A small contrastive audio-text model, trained from scratch: adamw at rate 0.0019.
Rows from block 3 of the text encoder, named by matrix and row number. Rows with one number belong to one attention dimension. Each number is 500 + 50 x the weight over its row's rms, rounded and kept within 0 to 999. All counts start at 0. Numbers have three digits each. After the name is the row's rms in percent of the matrix's.
# v: attention query, key and value (stacked) (text_encoder.blocks.3.attn.qkv.weight, 768x256, the v third), inputs 0-127
# proj: attention output (text_encoder.blocks.3.attn.proj.weight, 256x256, transposed), outputs 0-127
v.80 069:508472513505482516610476537488518493489484475484392539523493507494517516521557535415556499499531539460418451527445426497528459488475476438448552462455474582502632524451426443581517463517376504499526495465527516554569515434550456503511457519367501412459575510594461465529481483471469436454534486492521587494443491508464567455611524506483513532426521585423457399525525620458512517552465
proj.80 071:413514411489524508370486501552566496464439586455659531396462467498478641463528521599437518586487486465494485478522578436446460494516528480484480517535497477496434453516489562543468539507515484592551513463461493395409459545494566444509461497486495527451534343439407495460464495478507521481481543458494461466475482620528478539521520581540490633456453531513506505526523477490488499481535
v.81 111:619484500401485611591503508471457480445455519486470513351484523531464396423502559412519464517521404516520537435428468540460522465442460428425521525394463525493522584575550424610486464512524459439506559501524426567547491446569486462454409580451450538451460472446567452518541529528425484492513551417472434430497572514463466536553499505521471465425509556467452467491459462499438546501429
proj.81 107:458492426514426525371486484610554529504463585475668501508517422474513587552556500511506512491495542499519501531483554473488538476426487524578538488528426499397567498450453496539489512510510483461654537519418467486471462552514536494538483527493483441499513464512503498522521531517515444508528480561504465486463495531493481508478518457607505499559532539474525627469652514493533408527481
v.82 095:432471466505561423361499510535549542463483482539577580532529492414505526561461449603433486562473572502475589515515526538589566533511545577516405466539507491511472387469555533403609484480483446612526366474399490468522472432481549494482533452578471509589541496442430463466485452514607619505500467483567510530501508501527482515468555512485516501485424488534551528449514477527549500386550
proj.82 088:579549532480520519662447507358409499522516469498424456516538524467539525509430416500574470518514515489540496531462455525477580525530493484527505539450548540499498503501548521526498487539522480486390534513552495548539496605511550514543539475594525531541493511395514525520481452536497573471485576550524535516516455503510432503454549461453505537345483424425443512445502493538446611526468
v.83 092:558524438463494522625535551451400529479564510465475511437544543543536484579505527513523519569521446567525619556525451490413511526507481464558430471473514539505476569513486518491472557476560503471424513466570407586529461560509495597557517492422507528516466538472653449477576561566492512517464547490445467425519456536499539551468426502429484436461577448570582471490537516628451473532483
proj.83 092:502549472519494447368501522539673499476421555573405553543468533495506477532464528478344539471491522477466481558539579478492469467404458518509495471530504503515606503518485498518593469519491459466530550568440503569413444406482393470551528568438494487477506591558476479527490491498516484624508437550495531498558498478477596487456487477539474483554522498493449381478490426540507404497558
v.84 091:484457479519525457534497593457412500541427522507425486620540490444499489506499495472552465381482472505488418522495427555491480505458470473517444468558576554434521536504452553477490562577428533433486462481503486453455558591529536531502569413416573504477553573606464486527532575509497574488545488442528504485461452605475540434478499485503521514504557522555578483487536572388525509560603
proj.84 106:467539462551609467428517525410473544461478497536550478514489492506491563444578582488520491566509491492459485421466528508504487546566501513420490506526557477624451500549497500474452506509512540685480496503520530467526406409495441564638464496417527516348486452512541521511479568500512529532486371576472482519496490507524485491558517568562452536539391498580408416530413354459430546428467
v.85 082:494533483432544495639519526485528444525555533512482497554522488505516500560480544461510530522461532549584540536522452423489483504501457627595481462498458534583383554524517513434608536484507414454404399512518417626429428450431552541498513518450528584579488431450552499511502523463575519496564543563563384480434482439639513510529458520452536476508545396520586436456511402565513587513491
proj.85 082:495419425497570438515496462476611437478629642522408489384573554486519506515530524511557507497488554490500475605461541493517617509437560490444510520492520522482637508549490492467558459505489496478506517575476540496491466425528444477579513484513495511550433514450534487456398497480523515701438478578518571502553492487477411499454500496467495509536547515486378507477548424513524426543435
v.86 091:483611529487526498462493517581409559556450464501537530462542572448507511537592370514524531504565494448559479451519528514515569593547483563496397436567512535424516483510512485567475519536541507611581400487498539336449502532500478477528564407616515564465521502461468485439459508522384637517532594523488546449516501548498541563436573505519490578493498444534407487523537508371529548500492
proj.86 086:483468511495497463576510495403478686536421451471465471597531513468472434454490508490453510445484468524439475567554460607498511370512494491560518458490544522532458498510505461503550486526493529579517542516455531556510502412484500491501451525534554519471505596542521479429551538477539442573483532543501570507411508482494492488522493409645467485370477510546511493484383401478381567455503
v.87 086:548475490445494440458492470482554496427504505574475551523581544475503539501547577552449526505448555524426602544537527496558477501509526584444437454503478567494430486459502498376560459413502373616511450531448485526465476397446547496554493497427484549577499435473492510513505442503591499549443430504580489510506521468556513515439505494434522496516396518454538448456406445556506577425448
proj.87 078:497528429478508427512483490472425387525607543529448458466536498446456484561492460502570470423505513421543491606476439490471619521481537480505465488508506546468534495489549523538541486543470498518458505502471508527502461548520482436501571414514497470585476532444576476455312472492498609592584589604438513489505532524529435425425489471425569480542595466422415578444641541502530509601490
v.88 111:545532481524464629676510515507480470457496486451478493460512531520486444442492518463465507564531426526459576422500492457422460470393551496457518473434462529467569512556545461572437493511498503512446429474504495635673456448496486504532534518381549502486516527422607457500542460561463513537505532475426474484499468514439499568653471490507493517372542485486530498411469479524408472522489
proj.88 105:483561480568353510320522478615621521549409454513642531410446527499501559426443496517426514451465565496417520626471563484500480509394499559591505495500418491443661516453485513500545522491493493494547473510418513586513423467521526491544486484512469495496563473545457530512590512490474441621516496467525523461526468502469479512456490483577541578480540510502467431485542463486483491443482
v.89 095:480437520493530582563482455418590439442442502457526540401468508509502470394523509597419427579524515519503486494485567533496471447436518436362600562398480493501538478538546447549543392478421559533525516478437515528613528446500475477497427611495455436522468509474525452489544477533557397513460519450531564464581501509392485531584487549530499498513491555430385559457490423523456496438489
proj.89 100:515530486484460580456511493595445464540484496534610500437427463585514620525490360525457485482487468480513487467401526463524396553492446519492513496538419511470532487510500512470417537441521488408605454553441453517484492649526531489548512402541494467538541494503512501495544515524501530378547497499512464537506489508504428499554500430503528524384548487435551619491664580504570504571484
v.90 117:454554491542486544640487471506504431518575436495454467543509428560447518469514616412534543474505508536417367512469483487530469430471503479553629503435473525585554551500430456473475530494380549555486505542569496584485444475404510465584481571435497529456497498569553511543445550485441390484474498547456479544442516398513553544586428504490554475515534477455490441545481451524420486611431
proj.90 111:457492482540505454346534518677547386511449539531545537340494524469517572478583595515462497451513492477515521489491490524502451499501562511462516467527395482452559511517493516545527504487486507515520493462498509478540486462485522470424532496432513492515541466500443473478491486495461419569472392418504557434571482492491448534451478612433604557566505552538515465525518553517620497473519
v.91 093:469389441466556471339481514440554518466480504552501559483469557445485518495516462545579435483495488450518580503520543552529490526489506437446445506531543458421411522447504533477466443478556527440579641482449537345431591584594471522435491477595508445483494511516440472529513583455527446472466468440530638517554503538448513424377486537542477545619511539563472536547466564486561535394538
proj.91 092:517572533461527511550500494444411533501531489525465484645516398514485484584443495505466472475495485535570529315483563507498466488568403480415506518553544484642333471534525511510425532522472534589525508483541481404501533505491449509550474516452505491414472514464533524480411509506498631360563490497521409493426473510540527501504502434452432442560479451520506543567526485518565490515479
v.92 093:407476495546491423433506473465504522579512460546611478442516485504532549588475488638500505493455549533538411572521625551497502533540479522556511556499577466499482460520505483484466559511452606562491520480464513413429535671506465485470520467630480464453453521504419534466470491478544558511563473597494622529523510469452495468394451509491506511627419453539450596569532502539542445460588
proj.92 084:535551545461477543717487546477408467515563466545296481684480546543503420525479433482541509467500466483492487385520402543483384488593473461403489486498524488590423470501509494477446515510509483465449477489533508482575553443453434482495499481471508468481580638537537540545565440510477471403485428450491523456516478494500532485500467486397467424406434507516589444503412526458514453460515
v.93 104:593515505465500599655510490446460418467488530483487490398484549502484463430531569500458485559541437533554544452425531469400522435414546437447529533419482464442494544569557430575456492488547535432469465502571442624632475514544491482479410534408510504486461477434639484505599489557483463521555551417456458441564477514442468526588464541472499484449535609488487510415517450572447465503477
proj.93 103:509493468504360612392486498585579591534471551518572524518406482511490507495464440510464512471516459507454428520476548491501511517349419499580507520485382477391635550469486484477529502487489456408618530452451484480494492542454537519519498439577497503523563541502530507491601501500502472526512514574491507483474508492482540495510504394604521512510605448467551505520694519455504389557504
v.94 083:502554495566550465565530498442402409515467479480511512623555529559485539461592595537478539508483525502427382521497501560426463455427546519534549604566596517506634439449552491449402560463493585497449582505500485610538456548498538446502469509388487493426470487582570493569510405569543407514543517590483596495500494488490533548620462514532527550478490669527544509461459524526449408484502
proj.94 076:486458445508395610470496488619536544468459507488556485461432575522511546400549457469539518483488527435456470408455444460553463534416450475472437540526425501468568524438478519522447480490496491535527545522534538494471505583483492427483471517461528487510533464480534487512589468456489449452509502531493493462487519488490539550560533569562523497579609504420460512503510584473402453551525
v.95 091:489493536450481552624470475482494466545531473469521538399469533510530445521533430550479497589506452545602530502448443505450477494400490406477586462404501483500479551618517505536486474538471491507504470510569402551626478487483463522465454552560517525481473501371572469492563547509442487455575543385467486452523487455478456501564493519517485470448615539474411528443590486653527522563470
proj.95 091:583497447489411496488455451538547596471466546523477498402397536485485581443419517499562534494501515524512482509411556531453428434455529537555504462511416488370630477479503468454512508489505511383500509477479525488460557474511492486532459510583485469516568525535496504497625446432473437558385533433509508496508537474459494517493497444610530528403580525438550435487633547508602424475527
v.96 087:506424474565464521442527522525484584478507490518467488384452537474515504472408469466574475455527503441503485477510530559585498539490518430448461521451551496468552453519443477573429431551448563527536571494452604351489508502556470462436540467586474447492475564523472512473447556546433499456458468499487631455564509604372559555447502490542465591534485476443415563537465555357466528475506
proj.96 080:490518516481524489435512479517432457474457476479551490624529414496542494570517526470352466513526502509551534453545536490554471420537448491451524474520549494604315475563501454508454480525456483472556517491502426548490487506492501465568470578417477543403514449540477465496438517522507562377615472504510486502413491532547540534467527567566474496481439442523567549537379427513485578420429
v.97 074:554411446471545481417512484489576533425433549473473560477439530523457515431482481471546548535498498435495638512531558546529531493473498507441428538438540512482445512507504476460513451471613399498566621525481537426462483302548493586465455545503409494567503457478522471539505471522532475543417538475516550495564560508535517531404534561521431539520454541502494508495430497545510493401442
proj.97 077:474515468485431484522525539481531473478572520472496495532607418494537399560517451463452521471498521489501448486530525474488610493406412450543480478593498464543510502478541487563488467576487518468587539557519520466493554570517517521489509509609518517559504455428548460544489431545510567417603605596504443501457494510546421525516490434559435456565521500463474656556550500506511569605466
v.98 095:521429481463536383332509541569468588510480549503468511598526502444520504557527473468586564484465531460504597508550453480564567532582492569528363465539511560478486442438483563443537512509614384528483481513434513416448485479511518490430513468507462527579511473506381518442480534457519611528436523537584593479477507477556471494377565473521515512581448455522541458511494559489555518472491
proj.98 098:427483492502568494532469516421456484511540406506400566544611509481533434567427524477498494516497505484477481502611386502528586470519527434482472497503697513563464501434493504473444463488460459592460552534540530504470525548520559458461509559520498530538434403434544513476437488507484541437560549611523507492407468476501461476563490505478471482543491496386416523485371452496458502581530
v.99 108:550525511531519484606500499388485492493457568529543471513471443511509514515514589438522513488440502498469476577388528541457549486484410481566453595481531457521594557474495431487586563502541502359425532487512428622513483568505522564395473522305482489456504492540495498537556438560559484540556489522537499456502549491560439451552493476528503482475518516539505510497575594503482521494524
proj.99 101:472384499501524585458536479521642498508565523512549507547538579528509607449552430536499505546525535474503488324543544386530559581367501520509502510458472497518607501496506517525409483516486473490533508510471489431477502456502499488530484544531484495560521455486525461508563488483532512395498429566501466503601496510493550512518497537572503488577511493489484538541522424526429323506513
v.100 094:574454481436487526471518488460469540429481550516510519362501574451452445485489448553493424553573436543576576468486531543487507484467457401430462431412546524401399529577573511526441423501577480490539505512477460416483540526604464503434496501580468508531486506413589365480565572539419524475565558375484514447579567545423491500404471556475439481515505525511436510516464446519515511508506
proj.100 091:509567469477416503513516516433466551490564581477458466663480455497473478582485459536493504459471456507486505559426559506503516444519441490518503474547458527474472550480494508465567480523513492444589509497439507525448485550471537529587481537474505528490522599550513522558494521451530581559517572511481426520430474505468534477496497368554433467554574461511605568498635489517524444502485
v.101 073:509427521532449472318601461527518535512526530526429465586518505542476518448561530449554480449509528479437543520480535504530518587529504486519517400539479477391413562429437495528495443482533445488526600554493488451410536485477473470419437542517409498491493507503529525479545535419511351511366490479539486526477533513489558441355553486479511559541438407469505389595446531489509461471443
proj.101 073:454491549500640464488462538474453423496597563514508467512601409530528392626506642508463519548495478511578465549562496479474545532557490472414456481525518480559438445491510537547484526485497511535466513497503430448505537475512551522444533476445521462450427496477512520514427493484505612536541530462501393524434434508480456510491484486371497405636500550542543630438559529486618407580488
v.102 111:464515479524512501439529529503427569503498544508565533401514528468505487541428431568528489460547502433537494544482582593533517608540476511479348492504568468447498473484484510508460523509599520562549415443451547351482514564594461500522597423592492440515465577418432471445438494479464644550509551586511592470523514601454553540415550538491454561567422398547460553527567559420548530422538
proj.102 103:497513500454492441587501490354512555472513404479398481727578530522526459500485454507399520413520486485456520509506533536503536497498460528498506494479492523638404487527518495518511490526509475538555516476506512558513474410486457485505491571390465536471517590536475481492519497488490480536567479576497459486432500509497504535504528487504429540363452398537570501496327432501485523405463
v.103 119:447434486500560433318464487541603520494472500523505523541516492463527527524467384590488485511480531497500503511555537542582518536517543563499516498535539488474456397487524549461552447504479470546554470514379597370458507434496461483471505496657481470573515482453392533475465472455564589519462477528562551515523510513518492486454568555501513488515410464463477545483476447491571518389524
proj.103 114:538520533510511519693481482357342478524593417465447523533540482506467468564465434475579513489507473491547499525535435513515560511601521463476502509547603526536440478481517481522407494500493511448417508497595523506483562671496577476547535406567508479508494454462540484518444479454489488349487564499502459477474502488492437500542491418448500480418487487423502578554499531498506613589454
v.104 118:541563516477512536603492515557440513490419513436509515395569560466448445486492455519459451569559484500542533478445521522503542509451532560467432479467523501428590430561550461595480506527560486558498359479459492515650474482572540442493565415481513541494535487381500473443506452595462602524570558478449513452533521570484498558588554543524448544406485515503452537404487561353471518448507
proj.104 111:496493477520357534485485499475456608490442481426623507532482521501490484448519445491492502520493556521440483629441565481507561488414496530594512524466468506467559510470482525487544496498510491480590493510481519560505430543516539501549452459529503517512510551612504505469583460534525496545544496606505494498449497502492502487491510439679454545338511429479524535465456454487371570457485